{
  "encoder_arch": "efficientnet",
  "encoder_depths": [4, 8, 4],
  "encoder_widths": [24, 32, 48],
  "text_encoder_inner_norm": false,
  "residual_init": "scaled_by_depth"
}
Rows from block 2 of the text encoder, named by matrix and row number. Rows with one number belong to one attention dimension. Each number is 128 + 24 x the weight over its row's rms, rounded and kept within 0 to 255. All counts start at 0. After the name is the row's rms in percent of the matrix's.
# v: attention query, key and value (stacked) (text_encoder.blocks.2.attn.qkv.weight, 768x256, the v third), inputs 128-191
# proj: attention output (text_encoder.blocks.2.attn.proj.weight, 256x256, transposed), outputs 128-191
v.172 087 [134  99 151 105 156  65 137 103 104 151 138 116 113 171 117 154 110 114 124 113 119 165 124 117  62 106 140 186 152 135 131 162 120  83 134 122 110 120 104  97 119 130 174 144 105 139 134 131  87 153 146 169 118 142 100 140 165  82 177 135 133 128 114 124]
proj.172 079 [139 168 131 114 162 128 138 165 117  91 113 109 125 128 139 129 148  88 123 158 131 131 129 162  71 141 111 108 141 111 153 120 113 115 153 141  89  96 135 136 129 139 126 148 154 129 126 100 123 109 167 120 118 136 127 150 133  74 158 100 170 132 128 151]
v.173 095 [109 109 149 131 119 138 143 133 141 165 120 123 143  96 160 160 115 121 114 112 151 135 136 119 121  92 120 132 119 106 123 116 144 179 102 155 144 138 115 132 118 140  81 143  88 118 115 140 139 103  75  99  93 179 143 136 117 138 110  83 164 157 152 157]
proj.173 078 [126 141 191 145 148 111 140 106 107 100 113 137 140 109 123 152 128 112 111 133 167 113 164 110 118 174 114 138 162 141 144 125 146 125 135 154 122 150 154 163 106 116 111 129 155 142 129 125 122 151 153 178 152 160 103 140  92 141 106 108 116 132 105 104]
v.174 096 [147 146 186  98 185  94 141 129 154 159 162 135 124 158 118 137 138 139  91  99 131 123 138 119 126 108 130 149 135 103 112 115 120 129 132 122 152  96 121 169 119 156 136 135 110 139 128  96 116 103 101 125 118 101 136 123 120  78 189 146 121 114 118 128]
proj.174 082 [128 132 157  91 143 132 128 106 138  51  69 124 109 158 142 134 125 127 162 139 105 123 106 138  75 151 154 125 107 135 104 148 123 115  84 143 138 100 104 102 157 184 125 116 125 143 146 163 141  85  97  81 127 140 133 131 135 137 107 174 143  81 113 103]
v.175 084 [126 172 106 145  99  89 125 142 128  65 115 117 104 127  98 129 106 117 137 161 138 146 115 143 126 191 108 115 132 146 167  97 129 109 125 121 103  98 124 140 115 121 145 151 136 130 113 117  98 112 149 157 168 106 116  89  90  96 150 159 140 134 147 144]
proj.175 080 [122 166 156 127 127 134 132 165 118 105 121 152 158 195 124 134 134 167 129 154 107 141 106 118 114  86 137 128  83 145 140 105 109 100 120  59 116 110 117  93 102  98 145 141 129 112 115 116 141  82  86 165  93 150 135 123 152 148 137 141 135 104 123 133]
v.176 083 [151 157 148 160 171  76 153 125 159 172 175 147  87 167 136 141 135 123  80  98 158 104 152 131  26 167 117 126 131 125 135 150 116 144 119 167 102 123 130 142 129 122 135 125 164 188 118 162 129 145 125 166 101 126 133  66 110  72 148 125 127 130 108 173]
proj.176 077 [112 133 174  95 123 116  89 176 146  84 124 116 130 174 108 144 119 116 124 141 131 124 111 140 122 166 147 128 126 120 146 138 119 136 121 159 115  98 133 122 150 107 157 165 156 126 154 109 127 108 117  60 131 137 117 169 174 109 150 148 152  79 156 134]
v.177 118 [145 155 112 113 104 177 174  95 166  73 109 126 125 123 138 126 125 122 140 138 158 102 130 143 145 109 123 126 142 153 134 100 139 170 114 155 136 157 163 160 116 134  81 125 146 122  83 139 132 137 130 118 149 164 101 139 148 114  94 121 121 156 131 132]
proj.177 098 [133 131 150 120  95  76 118 159 104 140 121 130 128 159  99 110 120 120  78 154 139 113 130 108 158 140 141 133 134 178 122 112 132 152 130 168 138  90 155 125  97 127 137 136 147 129 127 168 102 147 108 143 120 119 126 130 113 125 123 146 137 126 108 111]
v.178 089 [142  79 114 205 101  76 174 110 107 137 166 149 131 132 126 156 122  82  65 118 117 132 138 120  87 123 122 129 129 122 121 131 148 134 123 137 131 144 100 127 153 115 122 131  86 129 143 133 137 121  88  89 104 149  85 139 134 137 111 118 142 181 145 118]
proj.178 085 [138 138 171 144 153  96 112 163 106 157 115 116 155 125 113 156 119 117  91 120 117 123 159 182 113 122 138 113 127 151 159 120 161 109 147 139 127 113 131 120 140 170 140 166 171 161 119 127 138 128 129 167 141 163 121 144 102 112 121  99 117 127 141  74]
v.179 094 [153 113  89 134 139 154  97 143 122  89 109 142 162  83 130 122  86 113 147 117 176  92 119 129 161 112 118 107  98 111 156 106 137 135 125 116 127 115 108 119 147 123 100 125 126  99  87 159 148 131 136 110 120 122 119  98 138 138 118 110 121 127 149 163]
proj.179 075 [138 114 166 122 128  55 107 122 163 155  96 120 148 173 148 110 103 109 155 103 136 142 118 120 195 142 109 132 116 107  97 106 142 147 119 121 137 126 138 130 120 108 111 140  88 126 125  90  90 183 130 159 154 133 100 116 110 150 123 148  61 157 127 139]
v.180 086 [167 159 143 121 124 116 121 193 139  96 106 147  83 109 150 161 107 105 119  60 125 109 162  97 120 137 112 128 128  89 156 111 133 153 140 173 123 122 168 131 133 124 121 115 187 145  99 195 113 167 130 166 100  86  81  94 136 168 123 113 112 101 127 147]
proj.180 071 [121  78 120 149 110 113 133 135 102 167 156 122 145 148 100 125 121 171 133  96 150 122 135 137 135 111 155 143 168 114 133 155 131 143 128 132 134 112 158 105 102 100 176 149 145 135 145  53 154 121 159 169 112 120 123 161  87 116 151 110 108 145 149 135]
v.181 081 [145  85 135 176 101 161 141 113 144 158 108 138 143 103 128 153 114 140 137 101 151 133 134 131  68  93 153 135 110 136 101 135 137 125 132 153 140 154 144 138 129 132 150 105 109 102 111 153 114 154 109 101 132 160 128 117 142 143 148 113 171 117 112 120]
proj.181 081 [121 121 129 167 133  90 154 125 165 157  95 105 149 110 139 169 135 126 136  93 187 112 171  97 145 153 107 118 142 128 128 112 140 131 163 155 108 145 157 165 124 129 109 124 121 107 108 112 134 162 139 162 153 107 121 121 125  98 115 122 148 156 111 161]
v.182 114 [139 106 134 136 123  69 137 125 127 149 132 114 139 144 122 153 137 135 156 141 109  99 127 136  80 160 126 124 108 122 113 137 124 123 114  96 112 100 107 121 121  97 128 116 125 123 134 170  83 129 124 116 142 145 158 122 112 140  98 137 136  87 137 115]
proj.182 087 [175 139 145  88 149 176 160 100 106 122 131 158 143 116 119 168 103  97 120 130 107 117 132 120 109 138 138 104 124 155 142 152 143  93 155 145 146 145  98  95 124 159 138 158 128 160 128 165 184 159 136 131 124 113 113  88 108 119 119 104 119  85 102  93]
v.183 090 [145  92 158 120 159  55 152  97 131 131 124 146 137 150 103 162 127  83 108 105  79 119  97 143  79  91 153 136 145 139 162 133  97 101 145 122 147 154 143 147 128 132 149 111 119 145 146 112 171 144  89 133 152 160 136 138 116  57 119 136 164 129 119 124]
proj.183 084 [137 136 134  97 190 130 142 121 151 117 114 122 147 134 156 141 144 135 175 147 123 145  97 108  77 107 111 117 108 106 120 100 131 107 119 165 129 102  82 105 136 152 113 120 136 112 103 132 104 103  90 109  89 144 151 130 158 103 150  88 122 107 163 138]
v.184 082 [149 111 142 145 140 166 140 149 145  75 103  92 129  90 109 108 132 164  73 115 138 112 129 131 137 121 109 127 119 113 135 137 142 164 161 103 151 138 147 174 102 167 137 131 160 111 179 127 107 149 107 100 129 106 123 145 126 110 157 153 116 129 137 168]
proj.184 083 [133 117 170 101  99  98 118 112 133 130  97 133 139 155 151 112 148 118 171 181 110 131  96  91 135 122 120 132 124 142 126 149 102 104 125  94 134  63 135 133 113  82 115 140  74  95 123 110 114 160 134 111 115 130 159  87 143 137 124 125 132 120 124 150]
v.185 088 [124 151 119 123  92 131 133 116 138 100 108 131 122 133 115 111 157 112 149 150 137 143 131 168 103  98 109 131 171 156 127 143 157 115 110  62 117 107 138 121 144 151 149 143  95 119  88 130 179 130 131 158 102 152 157 137 136 118 132 154 115 119 116 131]
proj.185 072 [130 178 107 126 109 126 142 199 126  84 128 111 154 134 128 122 131 134 137 159 108 129 152 129 171 137 143 128  99 173 154  67 101 115 122 120 124 141 162 119  95 137 136 121 141 132 109 149 113  92 141 112 127 132 149 127 150 160 114 136 156 122 168 117]
v.186 099 [152 139 120 127 139 150  94 138 115  57  96 150 122  98 108 131 109 115 116  93 119 141 128 156 193 146 109 120 123 127 149 123 152 110 116 145 145 100 145 155 135 108 133 125 135 176 136 152 164 141 140 130 164 108  79 130 141 175 123 146  88 118 130 112]
proj.186 086 [155 145 113 100 103 117 157 137 132 166 149 129 141 128 153 135 119 134 141 118 129 141 122 103 107  94 124 117 104 107 123 139 126 107 111 169 111 115 117  98 143 144 153 132 141 131 107 116 115 100 128 138  76 161 112 123 139  84 157 122  93 153 174 167]
v.187 087 [154 105 120 135 117 103 146 164 134 175 129 136 151 135 147 113  80  45  39 129 108 164 163  89  97 102  89 132 105  91 132 130 133 159 120 158 145 167 115  90 130 121 147 131 127  89 106 148 200 114  97 141 117 170 110 108 152 115 147 150 109 156 115 137]
proj.187 085 [127 168 131 135 182 138 115 147 117 102 144 132 128 146  76 115 145 112 146 183 128 112 141  99 110 167 150 179 110 131 150 122 130 125 138 137 109 152  73 112 100  99 119 120 163 143 101 116 107 110 159 136 128 159 145 139 132 145 111 123 107 114  82  91]
v.188 095 [147 124 145 147 141 130  90 163 161 137 174 154 142 111 141 121  81 160 109 131 146 116 142 113 135 106 142 130 124 123 107 111  88 147 128 160 114 126 152 158 122 144  99 125 125 116  87 159 127 172 100  89 116 171 115 132 119 137 138  96  67 157 139 157]
proj.188 077 [117 104 168 116 130  95 137  97  98 125 118 132 116 117 124  90 130 111 111 128 149 100 176 112 120 136 124 144 156 146 130 136 140 105  96 125 100  96 192 126 114  92 148 130  94 157 108 129 138 153 186 142 139  93 117 149 113 102 124 132  83 126 146 128]
v.189 096 [153 120 125 117 139 148 100 161 148 127 146 150 136 121 136 117  94  88  98 149 151 105 155  99  91  77 143 100 139 104 133 153 125 136 120 148 129 150 138 147 135 129 145 139 131  95 113 121 175 141  67  97 100 151 110 138 148 111 128  69 120 149 153 139]
proj.189 087 [128 117 175 123  97  64 122 114 135 116 101 129 117 176 120 151 109  82 174 114 172 138 135 127 159 160 139 147 139 156 127 149 142 174 133 172 135 161 109 140 154 100 127 129 119 126 114 133 131 157 134 142 148 129 104 144 122 140  79 161 115 130 133 137]
v.190 093 [170 104 114 144 139 168  92 137 144 109 111 109 148 103 130 124 117 125 129 132 114 100  97 117 110 157 104  77 125 150 125 132 149 152  86 173 149 125 145 145 130 103 100 105 145 120 119 148 116 125 100 101 126 132  99  96 145 165 112 125 100 141 128  94]
proj.190 074 [140 132 118 134  81 132 136 164 121 186 115 125 136 156 157 131 105 145 121 123 145 122 147 112 172 122 169 116 133 119 140 158 137 162 134 157 175 126 130 125 134 187 154 126 120 145 137 153 152 150 127 144 135 100 129  98  93 150 135 142 107 152 125  87]
v.191 094 [129 100 174 112  76  96 161 127 113 158 122 120 130 151 121 118 150  78 131 106 111 146 137 153 168 165 145 165 111 147 142 166 110 105 137 113 109 142 139 108 121 102 144 142 129 116 114 124 167 100 147 130 131 127 134 113 123 161 100 146 138 143 137 105]
proj.191 084 [128 162 106 168 102 163 171 132 120 177 173  94 137  76 131  97 122 147 174 113 138 159 155 124 105 128 126 109 175  86 114 119 165 137 158 163  96 137 114 117 162 173 115 162 149 155 111 159 121 128 137 159 138 162 134 154 119 126 121  82 128 131 138 119]
v.192 110 [122 106 151 168  75 139 120 130 116  86 133 133 129 138 123 152 121 126  99 126 121 117 116 113 141 122 142 102 107 131  91 129 146 120  93 169 181 118 133 131 117 138  86 142  78  99  93 106 119 103 130 117 138 147 140 100 149 142 174 116 111 137  82 137]
proj.192 088 [131 187 164 113 135 128 100 113 131 157 120 128 113 118 129 139  96 103 113 166  73 117  71 140 133 144  97 104  95 109 123 128 146 127 135 129 135 113 112 140 140 156 130 107 118 109 138 143  95 125 143 157 128 109 140 155 106 161 111 137 159 145 102  87]
v.193 090 [113 101 116 179 125 105  92 152 117 111 129 136 111 128  79 140 131 146 188 136 134  86 154 145 209 113 149  83  97 138 145 121 149 147 170 114 151 137 120 124 131 119 132 122 141 137 121 134  77 130 119  97 129 112 125 116 123 115 142 142 120 118 103 129]
proj.193 081 [132 159  98 146 108 128 130  79 130 130  97 125 122  97 111 104 132 105 177 137 106 140 137 114  81 138 147 125 118 120 102 153 118 156 162 203 129  92 161 110 157 195  93 108 119 147 128 135 136 115 127 133 115 117 149 155 132 101 102 133 102 143 117 159]
v.194 104 [132 180  99 134 106 199 115 132 144 156  81 133 103 121 107 165 139  88 146  89 101 146 117 110 111 163 145 134  99 101 151 131 149 125 124 124 136  99  96 111 116 105 130 118 119 129 140 106 170 115 143  95 120 117 153 144 145 149  95 131 151 127 127 119]
proj.194 086 [128  96  93 144 132 106 164 100 135 170 147  89 157 119 117 155 127  64 149  97 154 161 123 172 109 124 140 152 120 136 135 117 122 125 134 116  93 150 127 124 125 167 123 131  63 127  90 119 111 140 116 120 121 138 123 124 157 133 122 127 185 142 155 128]
v.195 094 [123 130 136 125  86 171 153  75 124 149 103  98  84 168 165 140 148 143 193 110 139 142 122 148  89 119 115 136 126 131 133 100 143 143 114 122 139 115 108 107 155 128 119 118 108 124 101 112  73 116  96 147 108 148 157 148 145 125 104 102 144 119 116 132]
proj.195 082 [158  86 133 172 121  87 116 159 135 139 152 139 125 111 111 111 156 140  95  95 160 105 143 169 136  87 137 101 120 152 102 100 132 104 143 140 124 153 144 149 113 158 145 131 155 173 125 114 126 131 107 153 121 166 120 150  96 148 150 116 155 138 112 140]
v.196 103 [110 161 128  45 146 191 157 117 159 123 126 139 109 105 141 112 103 157 136 147 102 137 118 137  77 147 108 153 127 137 165 109 138  90 135  96  87 167  95 146 148 120 183 118 132 125 117 133 144 140 136 134 135 133 133 125 120 152 117 139 150 162 178 138]
proj.196 096 [107 110 119 108 160 108 149 169  54 148 151 124 122 138 141 116 155 133 120 122 157 121 158 115 130 113 189 170 147 139 161 108 145 113 125  67 120 102 106 123 108  86 119 171 132 113 129 141 177 118 125 135 160 133 105 117 150 128 116 135 160 124 141 126]
v.197 091 [165 158 125 147 125 120 178 126 129 164 110 136 112 118 107 145 165  97  70 123  70 134 103 128 181  98 121 131 104 117 135 145  80 188 109 160 119 145 103  93 117 148 145 120 104 136 167 138  92 126 100 120 120 137 149 180 115 129 131 127 121 119 112 131]
proj.197 087 [110 102 108 155 135 144  89 164 102 113 166 129 128 128  81  99 158 158 136 119 154 161 134 186  84 116 164 122 108 134 127 120 105 151 125  99 132 165 112 123 127  96 163 144 147 130 104  76 141 112 158 105  73 156 128 147 126 128 134 146  68 120 161 115]
v.198 105 [143 137 123 201 103 131 127 100 136 142 123 130 124 127 142 152 142  96 152 115 149 122 114 130 103 125 147 125 149 159 102 136 125 182 104 153 159 128 132 140 123 121  85 109 113 132 120 137 105 117 126 129 130  92 158 122 114 126 137  89 127 124  94 170]
proj.198 091 [131 120 191 164 133 124 134 115 123 123 117 130 103 131 110 147 104 122  83 119  62 104  91 142 119 175 123  92 111 106 123 131 145 107 133 111 157 139 148 166 141 141 119 103 143 130 133 103 103 111 141 158  92 117 116 159  96 142 120 140 113 153 105 101]
v.199 094 [120 106 116 144 114  98 132 108 134 123 126 125 115 113 152 129 146 135 150 135  67 131 120 160 234 104 133 130 105 141 108 160 124 145 105 120 148 117 111 103 135 133 138 118  91 134 179 151 114  98 124 132 124 158 125 130 118 131 106 121 136  91  94 126]
proj.199 085 [130 148 104 163 118 112 102 112 153 111 115 123 137 127 104 163 126  80 136 127 154 145 163 154  75 156 147 124 139 147 140 118 105 122 147 164 163 118 142 127 118 146 112 130 108 125 139 126 108 112 149 139 132 135 134 156 146 117 124 121  88 148 109 119]
v.200 088 [138 121 131 166 108 145 170 101 145 157 152 108 169 139 171 150 154 150 127 139 156 106 112 102 150 149  99 155 166 110 108 122 127 169 112 171 138 156 123 121 134 117 113 148  99 143 101 123 133 115 120  97 121 119 154 132 143 127 127  88 129 139  64 134]
proj.200 073 [112 121 166 136 104 156 102 127 123 112 113 129 106  98 108 106 140 125 119  90 156  98 133 159 140 158 147 126 139 142 115 157 138 116 106 113 121 131 113 147 125 122 120 114 159 139 112  86 156 111 131 159 132 127 140 132 104 156 117 145 132 158  92 124]
v.201 109 [140 180 103 163 105 138 123 109 109  99 114 133  87 115 112 142 128 134 132 100 111 129 136 119 133 136 118 151 123 127 152 154 174 118 129 135 113  99 122 104 136 100 133 144 133 163 131 120 138 138 120 175 132 132 120 171 149 120 129 140 133 127  94 115]
proj.201 082 [141  77 139 131 131 123 158 114 129 154 141  94 158  97 123 187 155  85 130 106 143 154 124 152 106  95 131 137  99 110 116 123 116  98 145 111 114 165 131 110 126 182 122 166  73 121 107 147 136 120 142 123 140 155 118 142 140 151 128 124 175 119 152 137]
v.202 100 [146 153 123 140 126 131 114  95 100 145 118 118 110 103 110  89 137 117 172 141 132 152 139 145  69 142 164 127 101 106 138 136 149 128 124 114 124 110 141 155 116 167 150 129 174 166 126 126 135 105 135 132 133 125 106 127 121 128 151 160  79 126  98 134]
proj.202 077 [141 128 145 114 142 112 143  95 159 103  68 122 127 110 132 164 135 143  94 151 113 144 117 109  94 119 142 107 150 114 137 125 114 109  76 150 136 137 109 131 132 150 166 204 107  74 134 134 126 139 127 105 129 107 123 127 145  99 162  93 174 150 141 137]
v.203 126 [104  99 155 176 152  79 141 132 115 152 173 121 117 176 126 136 108 100  86  66 121 137 121 124 153 100 106 112 106 107 106 152 114 170 159 141 117 149 145 115 125 138 143 143 117 121 154 155  44 102  71 139 106 111 109 116 142 117 156 119 148 132 128 132]
proj.203 124 [123  85  83 128 125 146 145 136 155 161 161 139 131 113 123 139 160 165 162 112 169 142 125 101 127 131 121 148 123 107 125 170 147 139 109 172 103 141 120 125 142  76 144 120 123 143  79 114 117 123 157 115  98 138 128 183 141  90 128 140  85 141 138 145]
v.204 092 [144 113  98 158 130 145  92 119 110  85 104 140  96  84 111 121 111 124 138  71 117 131 116 145 130 104 112 134 110 139 154 120 122 115 140 147 131 161  91 135 165 167 146 122 129  92 106 112 146 133 134 141 124 112 127 100 159 139 158 100 126 108 100 139]
proj.204 085 [146 112 149  98 178  90 170 125 122 141  85  91 144 126 138 123 146 109 118  90 136  94 142  89 160 132 133 143 115 155 146 106  70  98 127  95 148 115 142 100 137 186 125 116 100 130 112 127  92 140  53 142 142 113 147 108 134 142 116 132 146 121 133 147]
v.205 095 [126 160 123 170 109 127  90 164 137  96 116 114 117 151 113 170 123  95 157  69 130 147 113 149 181 120 116 130 139 152 112 163 141 157 159 154 116 135 102 115 137 175 128 107  98 150 110 124 137 144 102 148 116 108 133 106 130 108 153 125 124 137 106 119]
proj.205 080 [143 111  79 146 130 159  95 102 141 155 122 104 139  98 100 113 167 126 129  99 132 137 147 136 137 129 142 138 116  88 103 121 111 122 112 106 110 142 168 111 122 168 163  92  97 151  86  94 117 130 106 117  93 131 134 137 122 126  95 134 116 154 134 138]
v.206 092 [130 129 108  95 118 201 106 132 141 104  91 159  89  85 145 125 119  90 155 103 120 149 110 111  78 159 145 105 101 164 126 140 164 119 175  93 156 124 133 169 160 149 129 133 112 119 104  92 139 122 168 134 130 103  99 107 159 159 131 107 114 132 160 140]
proj.206 082 [135 111 105  90 159 142 143 110 142 152  92 142 131 137 168 122 119 131 165 124 129 123 129 115 180 106  97 162 139 146  95 138 135 129 158 141 128 121 107 122 132 111 141 113 100 127 100 175  59 125  98 131 173 141 137 115 147 137 124 151 192 149 104 146]
v.207 108 [127 153 107  52 114 181 143 121 138 123  97 128 142  81 140  92 109 171 164 199 135 125 120 142  88 183 115 138 117 164 127  89 143  59 117  87 121 139 167 156 129 105 148 147 166 113 115  87 147 141 164 156 144 124 104 112 136 126 115 136 134 134 164 150]
proj.207 097 [105 156 133 116 123 117 179 151  93 123 130 121 142 161 166 134 137 119 146 141 129 124 138  74  77 107 146 187 110 141 141 119 140 122 169 103 114 102  83 114 134 117 101 118 124 119 158 171 130 151 125 138 193 118  99  86 151 126 143 123 156  73 132 122]
v.208 110 [107 134 118 106 136 104 122 133 153 114 157 149 148 131 111 123 141 138  98 140 127 114 118 102 166 151 121 149 124 122 132 129  94 125 146 116  93 136 141 158 121  86 170 139 122 135 175 101 126 123 128 106 102 135 130 112 128 118 144 132 105 118 151 101]
proj.208 103 [105 165  77  89 134 171 152 124  86 121 156 125 107 143 121  97 137 120 170 122 145 133 164 148 109 142 159 161 154 125 144 126 127 132 141 104  96  51 130 121 121 110 132 145 144 129 145 139 155 114 192 135 124 119 128 154 147  87 111 126 120 135 139 109]
v.209 083 [120 109 180 138  95 140  95 163 133 126 124 126 143 113  98 111  90 142 126 114  85 125 118 124 112 106 182 125 156 129 140 143 153 152 125 173 127 102 106 128 141  93 137 127  96 117 145 132 152 171 115 121 120 133 104  91 111  99 143 119  98  85 133  98]
proj.209 083 [127 159 131 134  97 136 113 147 151 129 108 134 133 145 117 121 121  85 126  90 163  89 139 142 136 136 134  88 124 112 127 108 137 126 156 170 142 114 176 132 103 178  86 112 164 186 123  94 157 108  91 152 141 120 148  96  95 125 126 124 123 135 114 124]
v.210 110 [135 103 139 195 158  85 128 116 102 136 140  97 110 165 132 171 131 114 125  75 139 124 136  98 149  83 124 125 135 127 110 164 122 159 117 156 154  88 120  94 122 148 109 134 118 148 134 124  83 108  82 103 104 150 108 110 137 119 164 124 109 118  99  96]
proj.210 100 [148 119 121 146 123 149 107 101 170 148 130 150 134  90 115 139 115 152 112 110 112 128  86 149 176 142 101 119 119 132  95 153 137 112 138 146 132 147 138 129 143 120 166  74 142 143 106 111  86 131 128 161 108 131 161 158 107 127 140 128  80 138 112 129]
v.211 101 [113 125 128  92 153 115 140 144 153 130 162 137 114 123 148 110 110 118  89 146 160 143 129 138 139 119  99 128 135 133 128 122 126 155 171  87 107 143 138 123 109  98 131 130 133 136 139 120  95 138 113 140 112 132 115 129 115 116 115 147 131 172 150 123]
proj.211 097 [118  99 102 103 128 146 160 145  77  96 199 141 130 168 122 105 182 161 144  88 165 122 139 124  71 121 144 170 144 117 138 104 144 137 116 174 102 111 113 129 121 111 129 124 145 138 150 144 170 136 155 126 138 128 126 152 133 122 122 138 109 112 129  93]
v.212 102 [124 138 117  69 146 144  99 172 105 118 148 185 180 133 113 114 125 141  94 159  90 115 117  82 203 136 112 149 100 147 151 129 120 109 158  96 119 142 132 153 136 104 134 132 147 132 145 113 176 119 147 140 117 128 125 129 137 149 161 147 128 133 129 101]
proj.212 095 [121 194  78  87 119 117 124 148 131 102  99 129 116 137 142  85 127 122 184 141 166 144 137 123 114 147 125 171 130 145 144 143  98 146 150 159 115  77 129  95 118 120 116 146 113 114 138 187 154 150 155  69 149 134 135 114 164 107 119 140 141 116 143 133]
v.213 091 [120 136 125  99 137 128 149 111 150 128 158 124 154 134 148 116 121 101 152 150 170 126 127 138  56 125 120 148 165 129 105 118 108 108 135 107 141 138 143 187 121 145 103 111 140 105 118 139 122 131 145 122 120 148 128 115 171 105 132 125 108 135 126 165]
proj.213 082 [136 130 184 107 136 125 128 122 115 160 148 122 108 122 140 113 105 154  86 131 123 139 107 148 169 137 136  97 136 128 148 126 167 136 159 114 124 141 108 169  97 142 144 133 156 121 144 142  91 110 128 189 150 116 122 126  94 140 132 139 125 126 137  71]
v.214 100 [100 100 154 114 127  97 115 131 135 134 163 176 148 150 117 118 107 137 115 134 142  94  93 100 107 146 119 117 148 143 118 151 124 122  98  97 121 120 147 181 105 107 105 138 111 143 122 138 101 135 117 120 125 139 132 113 155 111 148 131 100 128 105 124]
proj.214 086 [ 87 145 142  91 106 148 143 127  79 153 138 132  94 120 136  80 108 147  89 188  77 139 100 164 153 138 145 124 151 133 152 132 145 107 140  91  95  94 104 116 106 117 139 122 121 114 131 115 142 157 151 120 168 137 117 112 127 107 137 128 166 107 106  70]
v.215 092 [139 166 141 139 141 116 122  98 117 167 111  86  89 117  94 120 101 126 157 104 122 125 134 136  86 119 121 156 134  95 146 141 117 124 123 130 104 107 166 162 152 140 136 126 147 117 103 130 143 107 106 140 107 112 117 139 147  88 127 157 102  75 145 114]
proj.215 075 [137 145 123 131 121  95 133 109 127 135 122 118 141 148 148 141 159 135 116 140 129 141 121 102 121  80 113 113  97  74 141  94 116 154 159 112 132 129 144 109 127 145 105 168 100 129 111 159 180 148  75 117 123 129 100  89 149  99 133  92 184 119 117 142]
v.216 089 [108 133 115  85  88 164  95 102 120 107 108 161  95 123 143 140 119 116 130 116 149 151 110 110  91 151 120 127 137 119 145 100 146 100 125 122  90 122 173 155 141 116 113 152  99 150 104 111 116 116 157 168 165  95 136 135 171 138 124 115 103 112 152 134]
proj.216 087 [107  94 136 122 161 114 162  58 105 158  87 132 129 131 156 123 132 113 122 150 135 123 148 109 130 112 119 122 133 123 142 103 117 110 140  89 132 148  93 139 132 132 140 143 108 105 103 187  97 128 118 101 127 106 113 131 142 108 138 120 160 130 152 114]
v.217 102 [119 159 107 105 172 140 115 129 139 112 120 137 140 107 120  89 128 137 156 159 187 101 125 157  72 156 120 158 143 157 147  91 116  63 117 106  98 129 113 171 128 130 141 138 100 122 108 119 146 118 151 150 135 100 122 109 141  86 123 140 122 145 145 152]
proj.217 094 [ 85 114 127 117 152 106 180 129 100 128 144 124 139 140 172 155 131 162 129 130 118 118 164 101 121  90 142 154 121 149 158 124 138 125 136  63 149 103  83 114 137  85 103 138 127 111 146 147 176 131 126 135 175 129  86  90 139 126 144 102 134 100 140 135]
v.218 086 [147 135 120 108 114 147 142 113 130 127 154 142 131 104 128 129 100 124  91 133 128 108 131 120 188  92 113 111 131 117 115 138 128 109 148 100 162 155 156 219 128  84 114 110 106 118 132 133 114 133 105 121 136 165 127 117 169 134 136 142 133 167 140 150]
proj.218 077 [133 117 176 100 126 109 135 131 103 151 123 106 118 143 148  82 123 141  65 131  83 102 174 134 120 136 132 109 121 118 130  99 163 124 141 136 117 132  97 137 100 161 168 158 153  93 144 136 129 130 122 132 152 126 146 134 135 120 134 122 153 129 178  95]
v.219 098 [153  86 156 141 118 104 131 128 122 154 132 134 122 148  81 176 144 114  69 121 100 163 128 119 145  99  81 152  96 118 140 143 140 140 125 129 132  93 125 137 117 102 132 126 102 162 146 104 121 118 116 133 138 122 118 118 144 113 146 136 149 157  85 104]
proj.219 091 [ 97  83  97  98 126 119 107 104 131 108 105 134 125 181 123 136 155 117 149 132 100 138 124 133 105 119 107 101 135 140 107 134 134  99 111 155 138 137  95 133 129 124 154 157 100 109 112 123 127 122 149  48 124 128 132 118 151 119 133 122 145 117 167 126]
v.220 096 [147 154 152  61 130 120 125 136 127 162 123 131 121 125 118 115 146 111 115 137 133 148 140 153 163 132 114 135 128 108 140 119 131 125 123 119 147 124 135 185 126 126  85 130 128 111 137 159 132 108 125 140 127 140 129 153  91 165 127 168  97 121 173 114]
proj.220 087 [124 132 135 111 125 128 101 153 135 150 107 143 155 136 118  51 134 140 107 131 148 127 181 126 118 132 122 135 113 151 105 128 149 126 143 130 148 120  92 117 101  94 171 145 150 138 143  91 142 128 142 101 101 146 105 141 143  87 157 122 161 123 131 139]
v.221 085 [143 153 149 107 118 160 135 142 152 143 144 187 125 120 128 111 148 110 113  95 134 148  97 119 178  99 143 124  82 125 115 138 116 128 149  88 144 154 191 153 122 143 117 145  99 111 141  88 147 124 110 151 127 146 134 138  86 112 105 145 123 136 144 124]
proj.221 088 [113  87 125  74 130 114 138 120 123 126 144 141 121 114 118  99 146 161 111 119 154 131 109 139  90 135 139 116 168 158 120 124 162 120 119 119 131 146 115 148 128  93 161 160 142 101 138 159 151 156 182 124 110 142  83 131 138 130 147 124 108 111 127 108]
v.222 097 [123 153 123 180 193 113 108 121 140  87 106  83  87 129  83 149 124 136 114 124 140 119 141 137 123 110 110 119 139 141 139 130 142 142 141 134 132 135 142 152 130 101 139 112 115 133 107 120 125 104 145 165 133 123 102 119 185 103 153 149 146 133 106 116]
proj.222 083 [163 150 141 135  95 142 138 155 120 131 124  97 138 167 120 155 137  91 114  95 134 102 133 149  98 129 105 130 120 114 138 105 105 113 135 155 142 114 145 122 110 181 116 183 118 127 118 129 134 111  80 141 150 120 106 146 148 142 110 129 175 127 171  96]
v.223 087 [112  55 124 171 140 116 161 144 144  94 153 129 131 127 138 162 134 105 104 160 138 117 118 107 144 136 128 112 128 162 111 122 153 167  83 144 127 143  97 101 102 106 148 143 116 177 122 141 131 173 138  62 109 139  88 129 101  81 134 124 145 160 111 129]
proj.223 078 [129 106 172 145 116 173 123 149  93 113 132 153 104 132 106 126 144 131  90 131 126 141 128 161 145 166 155  94 120 154 148 143 133 143 113 130 111 137 112 160 126 177 122  93 158 103 113  95 174 145 174 125 108 157 154 120 118 184 121 159 105 137 120  90]